{"train_examples": 195000, "image_size": 64, "horizontal_flip": false, "targets": ["kind", "winding"], "hidden_act": "swiglu", "head_dim": 32, "residual_init": "none", "learning_rate": 0.0027, "weight_decay": 0.1}
Rows from block 5, named by matrix and row number. Rows with one number belong to one neuron. Each number is 128 + 32 x the weight over its row's rms, rounded and kept within 0 to 255. All counts start at 0. Numbers have three digits each. After the name is the row's rms in percent of the matrix's.
# gate: MLP gate (model.blocks.5.mlp.gate.weight, 192x96), inputs 0-95
# fc1: MLP up (model.blocks.5.mlp.fc1.weight, 192x96), inputs 0-95
# fc2: MLP down (model.blocks.5.mlp.fc2.weight, 96x192, transposed), outputs 0-95
gate.106 109:175099127100100127078124175078088081112181112077117080141148103148149117131113102079150119156149168074146065144042169141165129134103099112078137206101112140157097127102131219133087109128154144127100100160192137148127153118164173114141094128119133116134118088115093156143109145143178095103
fc1.106 082:127140153201078126153121115137092091077125150056097121107123174107109075138129094133140104164098081127164115090081138109164149132065184169133053135107122184093093170130093129175138130125145144131135113126130148155153183116134114095084115155113049077173130139091125163132087137067143088124
fc2.106 109:134124086146103175139137121123074167155052161170106136076088122098111145142126183089107101125149120162153131158195128170117152059114157097132124106162187098139069061124074144068138127173145078089134148157146138129104137140148146200103149116091166176170147104173133178117141123134122142132
gate.107 103:127119119140150155177131140178155166095144171053112135142141132117217159118093152083069158153131150126129177124155101104115139160142119165110127132097132132133129100123183167062080183117191171119103166082128111203161105079151108135149092118169047137117108093113112090136121140085110151125
fc1.107 101:133086172143185142118169157168172143124120218114109129159105154101181198163128144093115167120135129120131169164144061081145114198128129142106127124132153095123101077167114086123076231132153129160084153120144150106171189126150124111172129126116133129156143092149117077122109173105133115113
fc2.107 090:124081066131099124141148151131175125113129127149084083214158136131115134153096098114126073136142178107108133135117167157172172084143127077092125125162156136139109194107151188123122071143178137126120152122032170081154100116082099108147161145161126129094166124111117159186172065136119131148
gate.108 098:170142147123161156182100175072121207125123108152116094151090131149129124131059187120141124116184112094162117172095140108123129127039101093145142106124180100188134129163124165197148117142163129129129138147144148111102130092161219100161133151143152091113107126149134130199093148125115078103
fc1.108 095:141112164182126129122116124154143122190100164171168108112139153071100132104119135173111127186139083112082120168199078154117156089157146124167087096181098156065151124104124158094095116118092114166146078131114145173124151121098121152063182104137152140168158139137044106144207144118136133130
fc2.108 105:123105128183142131164117131123130139162147128116108108075168198180105109128133136104127137132175139140033144103153121120179161125089162122107071141124129154081157164099128134089087191198091113148092110173093143121119148117164121103151170145194159196125078129121130051103171132160102107108
gate.109 085:086157153119117158174129080165147089146126168113122162124169141107094111069162133177166075121177169123107106168152177081117149160177120069160147168142139185123123095126122110131093075195093128135131187080103088094138116102122129061160108065108080136145110133156113149174091137144150094154
fc1.109 086:145092143177147177070096137158112162099171137155156105111138073134164137091187145132177139112086111110136162067129187119144174080165144156126103147160117096129133045114149133164151161077092106150101093143100138106119106168104140143163147112112093066099058149130148179098142126132144205104
fc2.109 090:186196142122192123110113146151090141207056190182141169174085114117182139044128119152144154152121117144095130100166151101145108143153112121127113174116126121065094092152143148094167059163123157114108145133129130171155117095106144132129101103149154108113087166118107141148085147117124155067
gate.110 088:027128139115162158129153174170182158115106180195113129137140103139136164155117186148114161127129161082131116170111092123133165128110096142073165129123108147166104133089126094149153139115127163085168069105154134077132184130191126124123137174124111197119079069078108105105122124104103178125
fc1.110 099:079097153082150148117130114154164166112114141134071143174067140061153130186136129135176116108069168077104132126161078157132123105110106154107138100091187088132120161107121096114119130090094146218121130118107149095087121157140147134100102199160063118073111115117084106069135159128091138152
fc2.110 090:122182097133141118140134146135091040119139111132141135123128113126142123080136154138157166180141102115123119126143137169109110118096175198137141127084093119149096078091095052129165101164125072093148057131177075161198154123185116173114099133096136156163042086130157125142167137109134134154
gate.111 113:118060112128112115130108103164148206099127159081129113123139121148090180188141085136087157127136111103153146153155131170150101104111087128030132117100129179132198155140125131123118084099142194084092133114140140044169115188155144078108136140146120132145127119119136068173109088152099129087
fc1.111 120:148158113130122183124160103116119131075101145106139121170163093143135096092141097116175098132101103106172102111164064141107081152124152234078136148141202121099149098119057154142157061178083114122109106071145086108213130170122153144124133136120128114125151149115146115146150083081134124142
fc2.111 102:132165177127193108145114120117160082171081148130158143205112108130094161056118067129107129148103128166106105181137155143075066124133107179152078158110106116117097068086155130103069155177145153168114093174155113118130096073134138107108153119127091119163096100103128135110070119148162093160
gate.112 096:116157110110123072186132033114090119179101116124125130107166087056097161118157185143090112114121143099115156151122097106086107112114164100132154124159069164168094099097113193124098154145155108137112138078124108130118114126093169137199139115087153145073134169108116130196123130088129053118
fc1.112 104:161086129087159145173169144191104119140132138141180057118108170074148166156103171100132142133160139138152108139165146161112088187113089157147087162137153085158151196097156174138180109101158105104082096145119128117143036122111166100174123128142123139105128127128088114111111136152063173078
fc2.112 088:145107157130109107098124148130175157094117138147090108158167064123113123117137121092159101128172087088135123185166166067119110159100148128135143063111178150085136127161100148141142077166082142081099101122097138046123083148127075127211186157116135148091135133139154110103082076138181168144
gate.113 093:094150111107133150099145091207170149107135137180143084098154101119124116111116147171158095140118131120084189108171136142129108105110099114181152161148119174122141171115132134207144104153142107128154065126180075148134121125148093130119133110170149158103126089082137102146149007083162174085
fc1.113 098:195133140126189109158126138077104133136155107116115105094091139113134110137161076058138129140105125126138096121118172151129084157133124096138138174135187117119114117149150113157130077110136083172165133127125180158059065188142095117118093122056118062139185168113114090118185136195159127178
fc2.113 098:159081118134101098052180112148113179116123207133090092168130123179158123150096089159141102118154115082095089059158103131074142144203119121092156131119121136132113126120185139175119130083193147170164099101133125154151117101168103116128150119159185141115098075163124113083152111122078163117
gate.114 116:116134142099124147034111124153038142150147076123106086132126152125091116104093128099124172123146099088151164137132129130125076086104139140158091077087113179091120107201120118084160140109159143136123199196145139091131124185163117117067199099089106131159100121105152136173099127121138154132
fc1.114 116:150107088126164104122158093190168105184085169153093158153170097173177192088186142124128171116117111141112060162077173132154117133098094137112107084143094098135116120133112113119165079151178146135144111126107105104077179159061173142159104109091105091159155110093159136139095128089088115164
fc2.114 100:148169142161126147147104146093085118144149058145145133116152141083124110148146108096068114100149124179104151058175112153126151118150153119119089103158154177141141082153127133100138170080095173174135171165110166106141074120207118162095199157158117132068094160153136055096158151123135172138
gate.115 091:173161131094167146162140149150144162116118126088184162139146133137109118130158166153162124149115128081246138117128122114168105172117172125121104120158077086141091105063151168117144083123163146147197203135108090110185129107117174164134120174117115105113159191148133126093152159168100163111
fc1.115 098:131153159140134176135174173152111169103085108121140164185192173152169077164100175146149109139115173129183131166065139124093129106050162155161147094159141188120076158175102143125146153164166125147112200086104131156125154166146137117130150149067136171166161155140119088138138131138110137162
fc2.115 106:127139142083150115162124123193119170084172117059129148082090128120091130101108116130107091168122066174126144130063092177180101136183144133098084132128131149138120143147119153128057145194154126156147128097111138194183146136153112154091129134124096177118162173089158116102166046132121088139
gate.116 103:084155172145142055131117116170117117147163174126153118135145083084121115116163127154128131135122175111101089174159155095108109173092101144193113126123082100137185171171130065100123156175060104160098122147117188147177159136158138087146120136191138172171109095157122145153160156138164075176
fc1.116 114:128121073111150161129117201171127130175074171151144176163149120150092175094090104092095156118195102088087160117054114114165117160121131156113101128154080100189153176192105121130152127124107147087164110084183135186107121158159145150129117155157167120174154127158134181140153119146156110160
fc2.116 107:146119170131068159152147104086089179151159158133165151112111132120195106156183155149109144116069100109105119111135139164074060074133162119180183137112118169090139147182128079160099174164104158116112096096192120179100146101154128143166128114063145117152093139151130081107092092168121140145
gate.117 095:119125148079100146137133164100150139115107054164093160102177083088121083116077133138095099162088146117103153173100096074172132160202126093074142109103110187137152123137108155035148094166113093066170168095114105154098142119098101128156124099138131109170167124122086140153152146078124102140
fc1.117 095:162145079152127178063087089205105140171099181124129153095054161147133143093113105191167123141165189103089105132069156167123144128110111166148111121134180132163180112112148165142100153125154118163114118129123153095111114091154072075083131124151162117136119160173140094118132159116084115064
fc2.117 093:138107167076115172139118163134084125081083097108115106141096123136163156113145196138161119118129163127138102150151192124087164177140131153154188124140143123124147166153105133085243099071129092128133097145142144105155077110163106128143209130157136129098144139114088131038122165103104168140
gate.118 087:083136156193123131110031151069112121090102100092140168123099091067123121119122166185117131156164131128186172142075149083145121149065136122136129142077116125125072176171160150159111133112161120129087120131100196154113141068124144135089108130110130047104100157119130140151168140134143152087
fc1.118 088:173105129133110080068086115096124118139169135135100143137131123173146146176180139158148123182123131182194147095109148111156115161113099138114165148068144137140117161118077157150142093084153163067130153103153133079171145100116121089160112121188101112188162173150168150171049161095143091174
fc2.118 085:068109098120146059108097143129136148135113123085108120109091077065161145177092091143148168180153125121141114160064097139123132162143101090172094132134089128093173159076129158172119153106140085135121120078149165170113139098112126138075081097109081097102164113096085179164059175158136147098
gate.119 080:131115166120104149120119179120090153138119114166078154139114138155182127129135159109105094072115181142124092102086088077155070164101192159057128155123141101159173129153216141186106139128142146077145156117155180172132157098198129134105139123145187101077127172141140104159121133103145087112
fc1.119 076:143154126155130125168136134131091167171121137062121095145069103026126156128116070174159173075159147143129121113208100167118131128121115110035114122199142145152171130152081140086098115175107121165155138136125125138091129182147147072120154135083148109124105099094152141115105091124101155114
fc2.119 097:114183160132182119178123088124183107108129092154192123110123138103090134105135185094173126164110126190127161117192169135173140062150126110100119142071154142131064129156086145072080122143117138087153103094158159108081095102105161129169156153085115164127112150192101110071151139100137145135
gate.120 097:142099151176116135129170148109168188174078149163132150152105160132183146216130175164125105086143174123167084094101133135121116058120101091138155169109148159111132118144134089130059187126107101132082111082159134159069152126177100100180155128093089142155167133114115140107072137084115122143
fc1.120 101:083120134111142144053128109105168102084120157145099107130116127076100112096159097106145148100160140105117152113124072135136139204134092172120130120154102059187139115062080126140138100078119114217177137102051167096122103163138132155105128162131078121165125091122091082103176137155162122112
fc2.120 121:147101147180091107127158156107132168170107134137080121105092149109220141178119186120109117109110152124159119090127135161121097031155170096144141159124169188095177129134176099137072185140135179110090109097160142148106149116159127104163122091145160148085117110144148089148105151127064109178
gate.121 080:098182109120118124177127205162136150128156131144150091149089169122147101083125096192106102140156151087131111191204134077149158147092133071144148141119109090135115054153172117143177062095106123102111145098182102142152151170150126097118141091086087094106105143150161127117151180112178153138
fc1.121 080:122165110135138128125160130132160107112111205145098128118171147106127141117212132139172095157103135147096144122100155173153122059224109175140157188176136125149152116155140142094089165160091177147142197133144132090083127140158166101185147147128211154145148127113122153196130119154138115129
fc2.121 118:136115155101108087140178136115153194161133134016103113127153123172168107138119133131087086148124126117139119149075116126130126116227116134127090107174111105121134127067119113223060163123104140136134112141130127118103152132135097067110075125123124158140150117134114206195136095163128150113
gate.122 115:081146145133158168141154119186158164149082212119095186125158098183129129140167148088086096154070100161148152185115179154144150154121059147119124126164150133156144139130131102130173098148167062145147164137171183126094182157089163110139103133119084106116128136151151204165119149129139140159
fc1.122 105:101146163119156138153119120149163105099102131120129149056137162167138061136074169092151163126161154183166133156094105120127106118076147154158119126154135201110146213110186113078116099140135115178180105144137125172207160140128156100108115147204100115146172116160112086119111141119071130137
fc2.122 095:153153155180097151115146087111099167116093105136145135142163093071139116153135136109131113162145093192165131077134135164148123164073096106152108128164114146172124066163181134134154125120097120142079168158156197140119085073213125151154149114144051122070097195115163125115130139097150158102
gate.123 100:147106141111128146144135145138133161126184186095106129108111131106179143138089137095105108101105104113150173116159121081085175152089110120157123174064094106135150135140148166056061152123160125175113179150149071157156079122083118165165118103116129075182150067130145051153198105122147129108
fc1.123 098:052153163089115157138113125183184083129128204125159145168140084135175149112143173148139162104147113070117149150141107113119131158131135175143105154114140163135127079128125083139132186126149166127055141091194176143143185074130121118132162148140078126092114070114117158121051169098111125126
fc2.123 095:112095106136138177124166081154145149107112192153158100154133117106165134098135156155120185089158085084086120095179097105130131150161129171111141123112139112132104106142170096126149115126165157091109072088172132174167176087159122086128135129123117126108069038163091134149086220083078133130
gate.124 098:091119140073151127125051155187159158111134124177130182178153114128108150084082119114144158156168116166139126140144104113141136041121108123127168162095084128118144137138181125166145113121214133131136105139212104128084121134091122139106107119136098125196155077168165146165172075135138110175
fc1.124 101:156100162056124130094109141114102097102135091074144132095137111109112097112132135108106090092140163199122052098143178104122077212152071127146123117130098170074108068106110125130123115113144150142137087093137140149164097072134071105118093151128120095129107099124160091098180059073138119091
fc2.124 113:113133129103157088146155103167165073158138143106120101128122108127057141168111128145151124149143073094125153155109113153226135084138127133138079131092117081138157185116149133146094183173133094060131080071116122117187196141142129144133086112131118204101131149130076189129123185146137148121
gate.125 093:090101127142106186070130137090070101133194122177125172129167103103104121105033134115135121169135148117131172184151088128103131140109105118176148139086098141111195092134143125114191123112089130119123137125154128135135091149113091109072209097030139138060121135101144146134133113134142143124
fc1.125 073:172164180152108106205146155157121114178134125127108141094160134086122145110112144109155137152127109172169101072138140093145153150069127109154097127122112214129108131151112134115191079183180058134095155141153119070087197143120091096097118132149035131153151122131163129093128135126113099152
fc2.125 088:113115081108176096071112141137141187119084114056124134129173114132148135095136176158138084128114127115127164128100107161163103092189115118169141156160149054111118103073133127173086208038116119140099144113137158099142120108127162094125163104084170141055117124086112139176154147100140158118
gate.126 091:123091091117122114160190098144141142147153116142068106121107160112085116134124107116131100117106017118120166122144133158107153129172119096128173119149158190185161101103142134144142123094141133112123189145150043140151097115063136178170085056097101090133133175160129181108081148109144106107
fc1.126 086:164124117135132133158161084121152155120129113130066144091113160139097134133084146105194169125156140170180110124151114187092128114145149194132183143099144186121118079074151123116146119137199154148134112082105033106138145124058105140161075144135152137111143120169057127121068157169136113146
fc2.126 087:112191091101166074116168073110174176146154107101170136217141106090103080160115144152106090114158137113166128185050119101120068129118161134132097136147102101123160097124115064111091136148088131127164123140139139105198112138172154134144181147106109128169150100118109159122144069141126069138